config.yaml
n_mels: 80
spec_augment: false
vocab_size: 159
encoder_norm_position: "sandwich"
encoder_activation: "gelu"
encoder_mlp_ratio: 4
text_encoder_width: 128
text_encoder_activation: "gelu_tanh"
text_encoder_fused_qkv: false
orthogonalizer: "newton_schulz_5"
adamw_lr_other_params: 0.0015
cautious_weight_decay: true
Rows from block 9 of the audio encoder of a small contrastive audio-text model, named by matrix and row number. Rows with one number belong to one neuron. Each number is 500 + 40 x the weight over its row's rms, rounded and kept within 0 to 999. All counts start at 0. Numbers have three digits each.
After each neuron's rows are labels from the 100 clips, of 14976, where the neuron reaches its highest value: "top examples" is what is common among them; "peak on" is the class under the peak. Only what is clearly more common there than usual is listed. The data: drum patterns on synthesised drum kits.
# fc1: MLP up (encoder.blocks.9.mlp.fc1.weight, 1536x384), inputs 0-95
# fc2: MLP down (encoder.blocks.9.mlp.fc2.weight, 384x1536, transposed), outputs 0-95

fc1.607:541518493502489539484474446588508540554477470510502596543455494482464521487426504489575477471513470508568434522569403500489513601526494546521548442504479458498495571492425509458537476446488509527512569477541430519487535470595479498497498555427540545463501451531545497415518488444466498515
fc2.607:484471503507591488481457492527467496506518513538477532480502424489471460508518427486522502483514525566507490438470472541548538446463494504457495497552546566534549520478477486554497504427489543511433476540497483466548461451502570617497462492488515450490458527484442525519485417528484480569
top examples: bossa nova; closed hi-hat
peak on: kick

fc1.88:549495489496426430483507506435521575466551478512515440537530550465573500513473476441483496533500509534549517498534518466610554506527552474441507468532481449518523538502552526530507436462487503498602502423470527533521531506544501493461493498472572476526504539476441479514549499503522494495
fc2.88:483429465547457507439483564510472386509544469538455497494484549547496479506477535530448522489542502427427418450487510448525542532452431490561468509461517420489502546442496476444434562532529560526497487463474458490485483577485464489532567459523464475520471470555503538599461573487420565477
top examples: closed hi-hat; breakbeat; muffled (low-pass)
peak on: clap

fc1.22:506428469478468511474529552559517491546473504597472600515526474413471588527425480485501517460484425561513492429544389480521483485539517454461566487459536518523451522467483527454461466520537522519439550454509569484530506551519474531448535548568502510545488399464497519459496541457441533472
fc2.22:453486533520516472471496411496557463476527496464408507547486486510565498469519471527449489541498487495489409530500511568588497467471440517590578501494481506583465517488520540512467501521529446492511499549470477540451496521527558465489501499561443535443468575496447468507461476544443481488
top examples: reverberation; text has "room"; text has "reverberant"; closed hi-hat
peak on: rimshot

fc1.425:492462496483536440430540421501510494519494490422509538584582507541488510500430534493581506591495525523548519536575447475478453506498596515514487525557515591487529520453469509513552472476495431483543522421502508459531489470564450501485484489468484473483535522503536469411440512494524500527
fc2.425:506545549565510569517525484491567571432544457469415553508532502582540564548509457549517486454555461458482521477478467538528473538540549561453496513525485476493472480543579478513528475478528548544582489474447523580488477543465497497392477565493477547510481524501520516597449541551467534388
top examples: bossa nova; closed hi-hat
peak on: kick

fc1.135:520500477522498496531540554440458516561499596476449504582484584467504559499511534472485537474474485457505508446476535504495483559536592472500539506446579562537476554514474514546442456481487486493433521489503549504458436534475459525509431532532467435504551511482506537486590538490488465452
fc2.135:539556457497474458442497485538482495542485487436451543500557475554496532545517430492415567460512509499504502516425481461457481520465479563497526429455526468531472538487566438542463570549481518515501473490484461447525488521468566494571575489487492520538470556482489430497574563504471463463
top examples: closed hi-hat; clap; one drop
peak on: kick

fc1.228:509485496514505474511484562461486504511468522552490525442444529583557510479553501481517523475472563437453446534582467548528487479478512449455535587489469562543494532584511532548565464539501452464554525517398417494436429407550519493451530502499518411525414486475532486481493510421467483491
fc2.228:526556466489459496492508467490525506494457550523503586538504538436486498526527456467451418441549500477569526560454517419493527466530517531575513563466488485524481562492511501520510519505555499476469522437494502496479472522482481584529453478502530495552589514498539476505491511435483514535
top examples: open hi-hat; clap; dembow
peak on: kick

fc1.28:568514471553551515438565525515425497500509500532512513458523518492459528511485476408430485497470461481480579466507453579548456540525560504504463489445506506499479567441525442503533507469553539520518478508580501432426455472532520468588517533526546573487481434520458501488431469533481506466
fc2.28:487567543454509549491539465440500501466508499465501514537535498520528489485483552468576471587574549522542437496482537465417487602554449508509529510524492545488538444512555550577487525527524478519542477447475451584577531523519522498561528517512452475563581486501512524585514511512513527547
top examples: breakbeat; thin (high-pass)
peak on: rimshot

fc1.407:453499554514516468448458465445490507509406524488494515469514468453451515600459480546562452483385495553481404547513502503549531542481530562495527497525525489517448530432499535548432503522497457421554510482510473517527553474451485556482528509454447507518450448548465470489498544481502491508
fc2.407:487533516515542501433528505479447509423458518531553484524512460530489494417533530532496527523561492516491505417547499466536483475468474498473489515477451467432519465490456458477519447542515474485404570476540438454490483551462501502505572444442534459485490534478476460477459489546545430452
top examples: clipping; text has "clipped"; tempo: 160 to 170 bpm
peak on: kick

fc1.544:482490443526431485473583511511456584508495453475599488499413478480522435502503545528538467523447542552499537591473576565490496556535553539499539565464439483553512532469450482502514501489533495451461537438484458484527490537484519531491488452526505539533529528440501516543602486494491471522
fc2.544:463535420558488516554471514547491491526478540504387490481494424489499558532485410424469490474452561521483475501583412565505535557554434531527530496523467516456540504536508489482516515502490520459559563478553489600532476469498467521478465421457527511455552476480476524530443498444551469403
top examples: breakbeat; high tom; tempo: 160 to 170 bpm
peak on: snare; clap

fc1.20:552516477452434514438548518421461542501545547500496537513483495531536537451513517418494544485461559541550520522529567537487459533471533542460481534459496431522485509455515502508517470407500483501468506456561461544518446542463490528435478419559501534523487555512523578484485558497461458496
fc2.20:446499441480497514558511493528514432593448515490430511492459463538508501463494479525508502426554472467470519434497507541504507536466485479498536457475484520524513530507486512632498480523562473482443520475520508478536516477523483524520559518436477513434517446487483447458600478464477464527
top examples: reverberation; text has "room"; text has "reverberant"; closed hi-hat
peak on: clap

fc1.101:534514495488503477422545512481501593491492518552376448493470493470498504484452575507587533503489425477505416471516492508519506404496466477492440540460501473515636493534492517498421494501517473500481484544447455454533513537537466508480519500509511390485535535561472522496484437498544536478
fc2.101:558415495556505494455464449511506416529543493511511504528524466525466525494545475425461487496540496452511520493561532437478510477412483447508516562591431487487527526451566452433482497503491514472550500464540488526453469470516469509536457515495594450552417501426532485541492466485426534561
top examples: snare; random hits; pattern: bossa nova
peak on: kick

fc1.252:538579439485546503490484466531507439513562518509505460515496504501547529578472514501469481465480541565443558479458502568489526511511499521440499514557496446505488490468528518490525486465491485437540480506492505530454482415506503434480515508469428555476460542528530500564522454462591458477
fc2.252:484486526522517500533497493490522513494472526508510445576481477505493474456503567511514513469499499483539465529523509469470524523499516491531526453457475536462461590516500541528546486452567480559556536513594437430597498505365510541642492459587571472538499508491493517391483473526525528513
top examples: clipping; text has "clipped"; five-four
peak on: kick

fc1.244:562527570464463484494488599512489525484528515529439454497523468527475538579542477517488545544473437513514464415514525433494479501431465517522533608502465565463524477531565547501575519479466536493524594487487539508488476511513390480377502441470479462479493565486597497506543466513511560503
fc2.244:474580460520533461506482465482531519531531469406469539512561478538631472539475476402496528533529541504464493509548461583550498495516493480521516480543457595550490506435545538535474479496420468537496465413490503511473549488536570444504489576506581450489507549503477528441515474506497515465
top examples: closed hi-hat; rimshot; pattern: dembow
peak on: kick

fc1.140:505493584450401509602540493471517539529564488452474491528475489464489388503593512476427487505501539526493480456444487433555509515417546513451487487498482489495512470490547544491481529488497502476534478506517436485549398519502464470484523550478464558493426476497498528503512536472532515453
fc2.140:501478482464526497477480422513522547576530541465562494411484497494422569444459520541525437504587485490442474507470526564534540538544514498426463536553553498507520527498491435407465469489488461533461475525438457518513441524458545544499420498508489451568585513542529482598458519469490544434
top examples: clipping; text has "clipped"; four on the floor
peak on: kick

fc1.703:465517508490473524589545516591601555447494466522423489491550526485528485495520494566490485519448560535508498517506530488460465533473515461510527487467478470546477498491504504491518385464571515502517505432536521462491534558531457513476500479504492510372524466510540474559504547522515487484
fc2.703:482527431474524420455496476531474583520437552420447545540475480510466512500508527493480529524468490501520516457497489407549471501477541539533474485466542527464451442431457508538508462575422477561528521473553494524544450504430530574496530508545562436551510547583565579546515498511472531447
top examples: one drop; ride cymbal
peak on: kick

fc1.429:465487550501557475450506582487503517551537453522463482511512431422457546509519536508567450583526504519568460436509523419492424584521476479475542510509486475545449534518518524553556477548477510487469574535526483490443463469461438441497542506484513461546530523535459531506460494466549433500
fc2.429:451461583481525447475482489455517446481487465581480461515535491485496505499459501513519537512513427499519449551463465516519549420498512438497535560504468455486577483512467545533512520505564475494479451533516489525451557564467463566576522542499527482578457529451426462467532499533551502482
top examples: snare; high tom; shuffle; muffled (low-pass)
peak on: snare

fc1.393:493486474429510516507464456582456449523507477510450467524488563544557534515542541534522443488556399544470503405427486569528447520589571501457562574493544529466515452491548568509512519473494560538549496497569407490554480520567531492490492531495509461459479478541438419523477520514464541441
fc2.393:518523494512475525444509486435583508488466523444473459471522434472563513473403438497485513464466591505445593430405516513487503421458458504519538506477453545495531507554507505449512565469501480539538469522503584524392524520511495451508510444515448510502564455509535473518504506465485484504
top examples: closed hi-hat; breakbeat
peak on: rimshot

fc1.684:523530455542497557453503496556518465471521459533436488491528402461489487487524469556490495548494524465522469582500524563495497496505490464505555512533535450523529497571420554514428545475529485489452494450498495489471509575491425482557516501513484535497565448519469482498512510497455474474
fc2.684:531544515506604523488558516445517432561508530478459520476506481570439535519466485495516478556583477469452469455572513491565495452482516446530519485474499471494509507496494492400504558549517570495483511582483497501441510477486453527499468554538469474468450467486493499446509465489486482508
top examples: reverberation; text has "room"; text has "reverberant"; closed hi-hat
peak on: kick

fc1.601:426530513613476509540580437481506554465557490389459447507498495522502453516507542544511523480468526504479375472467480477467533499517469469495530497495518466521502485559539469516522530481523418538552479488485485484491527495465541461521519458442434509499531490485515510611497467500507542508
fc2.601:516572446497484544458498522476485514548536477526481471476532514545579536531532480467436494524503570504514555456509543490562511468539501538499501557552528579484452484458477614494541518464523527530504525507519534467543518496475477592549546542563501457466451509508531491562491435471532504512
top examples: clap; thin (high-pass); four on the floor
peak on: kick

fc1.133:471510504528546462428493466478460527500594508462414474498515512571501575434457492495519495476511492495555533433491539509389461515532410502517501513518499511554528501380447544499493569523482502476514518518519529442435423528568364511451449511479485549468486443439492496541509558524491487602
fc2.133:491511567521485574502544542493523528569494458554542462470556428476550453475480488465493493407496567495535496492460521499512548470510512477521485499528467508535467443520526519507473477531495492428522460551435442487507493503617526483439488511451527453473506565437508535511516575455494489451
top examples: breakbeat; thin (high-pass); dembow
peak on: clap; rimshot

fc1.194:474515551489521499474472421507517477426514545516439550505485509442497514513507484497506494484590511433486483494492472479478497449527507505541482510489442512531462528617477499539536442544489537538492490533450521521555504464566429514529439410410576440434403454521469568494468510530498466541
fc2.194:518487510533493495532495572500507558554416447480514525639505508526543457492482446496545508548513486554510533464471526603609487625494585457442570565478483439495521541418496419479518554440482466448528474474457483560517572516511514492479516563475486481532549477514527462518432534541639540476
top examples: open hi-hat; bossa nova
peak on: kick

fc1.554:460488490425491483482464467446496535550498453414468525484493495478495478451509497456467494492465513491567495536508412475541515416471498529477539497536509493515435506496513474475535424512413500548470434541449549532498552463386492567537505558497540488477506576540527543432465582439461482479
fc2.554:622456441559494496534528523515496585565495528490557499534446519555567385461466455403490502470477456539546506569553510431485493424489524525531542402474442453445527558528523550521508554475503493458500507552421565520556427545553530455576518582523448518542446466482479446457522488503496503520
top examples: clap; reverberation; bossa nova
peak on: kick

fc1.650:528511518504431457536550562460487494468433520559525502544478509546453504513468566511456550498521539534514489499583475566619535514465500513520550520536525454508495503495489498417525457457427493492532528490425429586489445497506484505574533346536449517572472557450403496524474500460467471478
fc2.650:477476469491533468459485456524510443486536522489532498451470486446517538500497549599467483446496497518468481517486447488475527577503558541470483492409453537478507519509513496450569432515513487507552491474503499454521514519543485459475525525438526521497470442478487457566478389518533499505
top examples: rimshot; shaker
peak on: rimshot

fc1.396:508543470444487534515454449480458537519465515561494496514523441516531495525439513479495493502495539508435476486409423520484556524504570527484535508530532509513548497508530401538505535458497501553544513456525520520498514429549466430566502497482518423546524494550481493482505501465512459440
fc2.396:523569505493537475483498441461548567463506457529503583499500501477455550428507513537532453536538508504579554462534524576525594472476485516496481490485509460434564413466519541479518524474401547460472516519546423470498459492510470528472534508534449463535537472520443530551509477513506503402
top examples: snare; march
peak on: snare

fc1.406:442523560497523532518534492514473453412431502520500515539499480565478508459528478541542476523467423477488463504579507465543576579538441475476519514410584496469516511493542536541526476480496438524530502512489527548517511492530498529561482511482513549514501587455472516497482451491492498485
fc2.406:498477568555490468520460531515519498483461549545522510455517509461536515435505462523523549467499520560493605459391452535474450517487555470545509447569455559456505489425574505469508426444488512498459519530526529543437459490564454540494478408501504460509502505482457479554542517503549424419
top examples: snare; shaker; dembow
peak on: kick

fc1.416:441438441498431469521503534487483512540518503548412462561520519516523483520547500474467549530520541560512486499471475470445499580433455580516511483480477523474445473480531447454574506495532531516433507528517499537523468499438500484465484517520468465472472502531519483497462521475471507511
fc2.416:516570522474511474483480505534486524526477564503496518477496502498476537543489610482462482497483476555493400526474502523526534528469445462497498556540485372447488504500499489482441541431446492445546486507491509437481441510476550460509558432430555513480541518543522525532510464494515474416
top examples: snare; text has "hat"; thin (high-pass); pattern: five-four
peak on: kick

fc1.738:496536552478497487491473463465449496460489444507480463514536498462490449520561522446471552611506528600480528504505494549557416556498590545499444477503481579585530501503485428513579465482536486447542582522533491519490440483492514522470488508517454529434526502480538498491533466498483494468
fc2.738:513551551522523524520558532458530499465535531467517503516418537463460461524445524493524526495502481523522455487496491520437587537523473493468471467544518375522477512549508518550439525508484527491505446475471524485477421510536532490504532465489558508544484487426625547534404506498535495514
top examples: clap; ride cymbal; mains hum
peak on: clap

fc1.460:557522491440479497590551472478464570566515459523509437503524558507485602492509480445487514504545528486563446452566532519456564555498576521546484507500503494422505497543528518486454501532498498471459449536477500386535535545508487443522495490515570510597527480544530516531531496451532516518
fc2.460:463499517483558440491496536483547471534489491515602517530527487488497465543611501500509478469488480551515431567441474527566540516545479422559512518457476512492540457541534481525580511528551476490533499511458560543516517418507439490490482493529451521488475503551484526486419502555449494562
top examples: random hits; breakbeat
peak on: kick

fc1.70:491427475480538482514485477497471424440405436490552531512470506423473458448605501476531497528528496575568524430490454523555440537456522515482487462502463514549513453530492425522570476512471566557490517562445540517464462461503483548536536478511503532471569486428536525454476465497494504509
fc2.70:489496482493528495527442507518529509554488519464508542522486484532563496482375519499503517461451451477544430433453437540482511498482476505473512507485500492514531554621548513502522512503525531549570468464536493485481472426518482504509496455501435504580492451480495506545548490361541458502
top examples: snare; ride cymbal; breakbeat
peak on: snare

fc1.441:509503579517447449451516543457474473506545494478449504508542512487511543563478523510499496503476508517493471485445467469500522530536406578551522535551464483449504505547489556530474501489462481471531475492485449564512488588480557503499450498495558526453471527506535521481467536481561443506
fc2.441:459545476441532564511501397531490474483488480502507512471504551528507564514524524517430461533524481507515511564473510487476524479472499480525518465552496511523435517486467472637540496502534486541534557563480479493497575471453455490516600504437463459500513523554467540489487530462588449540
top examples: clap; open hi-hat
peak on: kick

fc1.100:464516495468499563472557413500485468484577502476504493571552538434500491469451530492466477563465424524479484555486513474498506470559470395530514522436543567511516589519525481538451472533482460555572502521467529524441467539528469563527526483547549536548548559506501464594449541514464535500
fc2.100:551555529512464560560513478539556556532506496471511594423497525502507521540455472450479479602468498491491485498510501524468400435463518493459559500486537511486506501472519521580471513511450435490535464505466650471477559569580490452488503508524499458563533422478493499473478486507511564480
top examples: closed hi-hat; breakbeat; waltz
peak on: closed hi-hat

fc1.521:585507549541537481474468497483458492551589574463526525446513410494533435462571513450526468526501584466531472552446504555518530398452471509510470417538428577520596515580503579504491504476537457494485506473467505525510550515552501520498519467481520483477489475470437539509550482525516506479
fc2.521:467454529478531508511562529510549548505470535525522530580496511509462493403430491498436455446483458495495479480503437532506483477488494494571504512521483545437490515465466430548559483517503470522516442525476571478468506523570482513525472558485514570534493501514426443542480559456501498521
top examples: closed hi-hat; half-time
peak on: closed hi-hat

fc1.564:434496479455466508499475437567429476459477488482438491453456496470434533513560496395456513422465529494518487535520434561423473489534556477526496501527492529483502466415479412556510495448435529506519507468520491533476508527523471535473483471466488490525517513470502485540500529585498480514
fc2.564:487510386469533437485511466495556536546460462381420548464476582573525487392532497521486574519505567508508525497517491467465495519511511537475506495456549446524452499536502499467519537553485496504457541492534466463480511530580513495565481496445525457506503554522480491515527547493505489452
top examples: one drop; tempo: 70 to 80 bpm
peak on: kick

fc1.156:494553594463498554480498472526502458567529384438493563510421507492505478451532433497478432518437495451503460560488540501543505526488474425486453604521526489483508539457513399466471460526525500527447509452441506484508467414510478521505497565517462434483525498486507540511478516527461538519
fc2.156:470524556487397542544513468499475618452507529498555484482497535512507474479474461477563537565496491512517485539549518564439449486512465508476527471464507562492507513504533500465484534520497459515504534513402527488392522577504506472511546577541494503516501471505594551512552521492494519462
top examples: clap; bossa nova; cowbell
peak on: kick

fc1.146:480443523462517478495443500472498487493611519395375496579486464485543514408516496466481540475439501476495500505495556627471455557492474515526486522499537545490518485521516562500542580514518481542455547476486505499533485417571529519499491546437489494511502489475447500484467536494488444557
fc2.146:499520485492516446455534454469530528547452540577532513475470534476518412491472536469450484480494523503469545456488448505393489460551534433515479531466511450516519518532481474490523483480477502501481521534431501539495481467573519495439471497450440550510518497499533506622518552506454515480
top examples: rimshot; clipping; text has "clipped"; dembow
peak on: kick

fc1.161:415480522404540470482550506470522431492558443541528449524476499506539544523441502525477611495480547535493525526566531535413491550516488461515493517554414510519499445526470497530512551465487473485449495516573463469537424476474472477496486558528502527489493540557548488525499448561503446496
fc2.161:502514513496547531547541482532525533559473458548489555504497565446432485505512503461531480487472472488484488480542559561490563430609507526579478532514516477500501527437442504491498560502480447474587497474407528613450462462493550569575535507576493510505521439500536527515512525498511453462
top examples: reverberation; text has "room"; text has "reverberant"; ride cymbal
peak on: kick

fc1.239:558543538410546477473521514453408517435472456477440576536467431460465463457592483494560515516510496463537487537460484567510523510560488496494380465449467547522477508456519475554595488461474532469486531518472483477514412498533523511509485461486527491510550505446452510465487509545443485480
fc2.239:490500555479477510556536494513515523454477484554505479501543498526482490521435472505521558583396495562494475441483606544490533592545460517516532547500460386449531524506488540521526499529517464506552498437536472503525499461518433455547488528471495430485567537534489513518453551536597484476
top examples: open hi-hat; dembow
peak on: snare; clap

fc1.38:553482475509495558520531522556520410461419537436569466448463445471458485541502561475508498508497477500459538496572454425498443470614548488478414528443537512518453489519507504496464531489495452544490558512471494460492570500523506472481470549518484472524466579535440422490489532459555498498
fc2.38:520488581471461403458460495544501473481505522464540472458530564549449566475461431519515492482515501500499540497402467516488511481487514449476504468475484560433513495507591479401540494470479504466535458510537539532491472492480521461494484510495531525440532492486507497485483506465540586571
top examples: rimshot; reverberation; text has "reverberant"; text has "room"
peak on: kick

fc1.205:466543482486429449549469460437437515502496519492469511509549483484540467497472511526493466519512524452513443462525452440493458541469449545485514530441490514498483517513463486578512479510475513531500480453528389531547511558512522492478516530376522561421498469523540569422444506505515426536
fc2.205:517554537579466472511517404488529446482482518469595499576454537483479503455513489454434468504620574490462434500497547546519512484520536508497541425449477464467504550531560487470479462496461515408507500490456603483519506542497474520501545557508447510492498496536548521486524497493446535425
top examples: clipping; text has "clipped"; snare
peak on: kick

fc1.523:551537509404546514515455517465468485504528501539503485502511487518516513511464539485523500532475453533561525609537560547485566472523531464491471513475499437517489456531450498474513508429601592507469525483529588578426488547456465430439470476501526537523436488517454489533491470480578458504
fc2.523:445392520524507436424556515515517478540516467520506563463535513463450522474497435522484584454483476553456531478482450452408466478480520521567551508514518507428491548514516498475506547522520498516532419531479523500419449408477568560514504518535470483418507465542537509525515529487482490510
top examples: reverberation; text has "room"; text has "reverberant"; clap
peak on: clap

fc1.530:513460539466484467517550523464522462505485463525536530582481506522492485554495531483475535509493560517452489576498482413525493457487535508523472605469516509507474548524502501487422452515424474469526391490416474526515519455493436533605473595490612557551526495527453469485524516418597467488
fc2.530:488452590512464516400503490536441566521497462506504487529510483488533455527513503460464532512474515554545578556512578457489496486548508523397472468565493515499541484477572512412492526503487508583495467514459511416542480537469569438474512553476522495490506484501498530427468581468529569489
top examples: rimshot; closed hi-hat; five-four
peak on: kick

fc1.55:563496562447478534455572597512508503476589530516528495575487519528450439518502550455566513534486526459451510565555423482449452523540461460430563434448470440450508551584505447530458452484554535461487533475452516524500517497461468545540434508492614540498533476508433453545524527467593496498
fc2.55:523485468518512499490475465473526504481601564479522442530471545477478436443494451510419527478512454506504479584439491531435445487477505505455502467440543479577513483480513450493504578563496488412515512501516498536529505512507575436484541403559502564449436542478526501471537445527491458478
top examples: rimshot; dembow; breakbeat
peak on: rimshot; kick

fc1.298:488529510567483452518523472497535497496471462539470515507481507496412478459467552502403511543521519419475529456501483490524458532508516465482488536494485452561521564422543438516512520507511480503462467552449464441530440447512479504492517503551511536378466509528488491488496485497480382492
fc2.298:495476495488513417458516514454443552513501505465520535516492507516529463461480474471529622566565563514558513525504531510479506399520478427533589476488455546487461495454473490505472509510458542498556501532440489522501464514469553449517461477520514485526491513424474504601535459519418486482
top examples: clap; four on the floor; pattern: one drop
peak on: kick

fc1.672:495495493526435500467484545464467566512481461467494540481479497441540543494578505433523475463442512553503509433431486470504488531440513489453435516547538527432503514442507488515504436475580509551467471599473558479489529491497565477540495562583470464534526518538474538555455534508532543546
fc2.672:545521580477549469510505543483485562518497572503549491508556578472539507489534501508597480451523487511552482504528489516489523426463438536428447525528490514443522500548496507460479495451474544496582471504448498493488545420540498489444483530560485526503411503484504556468418531516420497470
top examples: random hits; clipping; text has "clipped"
peak on: kick

fc1.751:472503522480531550469474537513516503474520455486459450484516494472514507502528428492494514556539531523506483411523543561509460516531457464459511474599572471507468571447517537521498484482557420527534481491487520470478473526473467513479453540482462549461530484539574520480594512499469448447
fc2.751:549506477502515534597504467431463437524485441469533514531520496574465494499454488470480492505503467467507405482524479527479456494446525460537517452491486486521493578447488499497467453556494552454475466488459517511466524534572479480494585570520542457467470490529485474379521447473424423487
top examples: reverberation; text has "room"; text has "reverberant"; clap
peak on: kick

fc1.644:542490513464513545504549453431495501460550443458530534472489505509533454511406485465565449540538506513568557583519481532441435530507581454566490536485466540514546456427486470568544498437486522535573486555487498545556472513535486495481473533494573527491470478499492501471496481514495476486
fc2.644:490539533544486567551537509502593582443561467446485472477521495506532586470486489537574442451498485486560505539467459452500493481422573539547463533570518476466531509518505507490519456479464504516508507465521512515432442542484463501436522499425491478580546588560481546468503501596522517478
top examples: bossa nova; clap
peak on: kick

fc1.236:456504468441506519404546468530476491517688485463587536497464517528468552494432499422483424465478550514485473637480515523481497564444530469555545538538475544439506531490463562533486479474455517530546580470490436554526565544498495487517519490465514511522503517508572498461414492500569436473
fc2.236:457563504535475501536501521552587479508571449526517531486547498555516499471483523511557454426461465497574591484515478437544486440516536504487467436575466455490499544490449557543484488488524489527444525528472542453485473529512482486451490511503545474566518538526475545507456494581480566510
top examples: bossa nova
peak on: kick

fc1.764:535497527483509516452494484450432505528456471523513540445479635465552524482467483400500474482479553478417467498492424470465431534524532529503479564511528434517444459457555471445484572466457450468410528517558502550512532502468505504505505435550472603462510543435481512539494527493431515470
fc2.764:479522510561433521519461489464469479459516559465483514489528512477479524542497496529544537546551518520559565497573495443505479528490486534517488498509449518443498483506529456499501584474477485444511509517496549411560491485490519546483370485482493465416552514514546503471498465533490500532
top examples: closed hi-hat; rimshot; pattern: breakbeat
peak on: rimshot; kick

fc1.255:482430522503498443491494518483482463520509516532518517498581457518529580485440516466461464510526532455516537420437546488477507579559450512574509494566529505509442509493478431518520575448471504447518448434467491531440553491461471432467483510503459397462518483537478505421539470517532529514
fc2.255:505579510521502481437460467470500490467453496485513539582526526487542487574501516502532552470495538481543496539576520421509486476451476472445572498395449489480545533470498524489552480561497437458521475525521560461522449545471464427575534506486499531503509460477464496519434522472514428443
top examples: snare; clipping; text has "clipped"; random hits
peak on: kick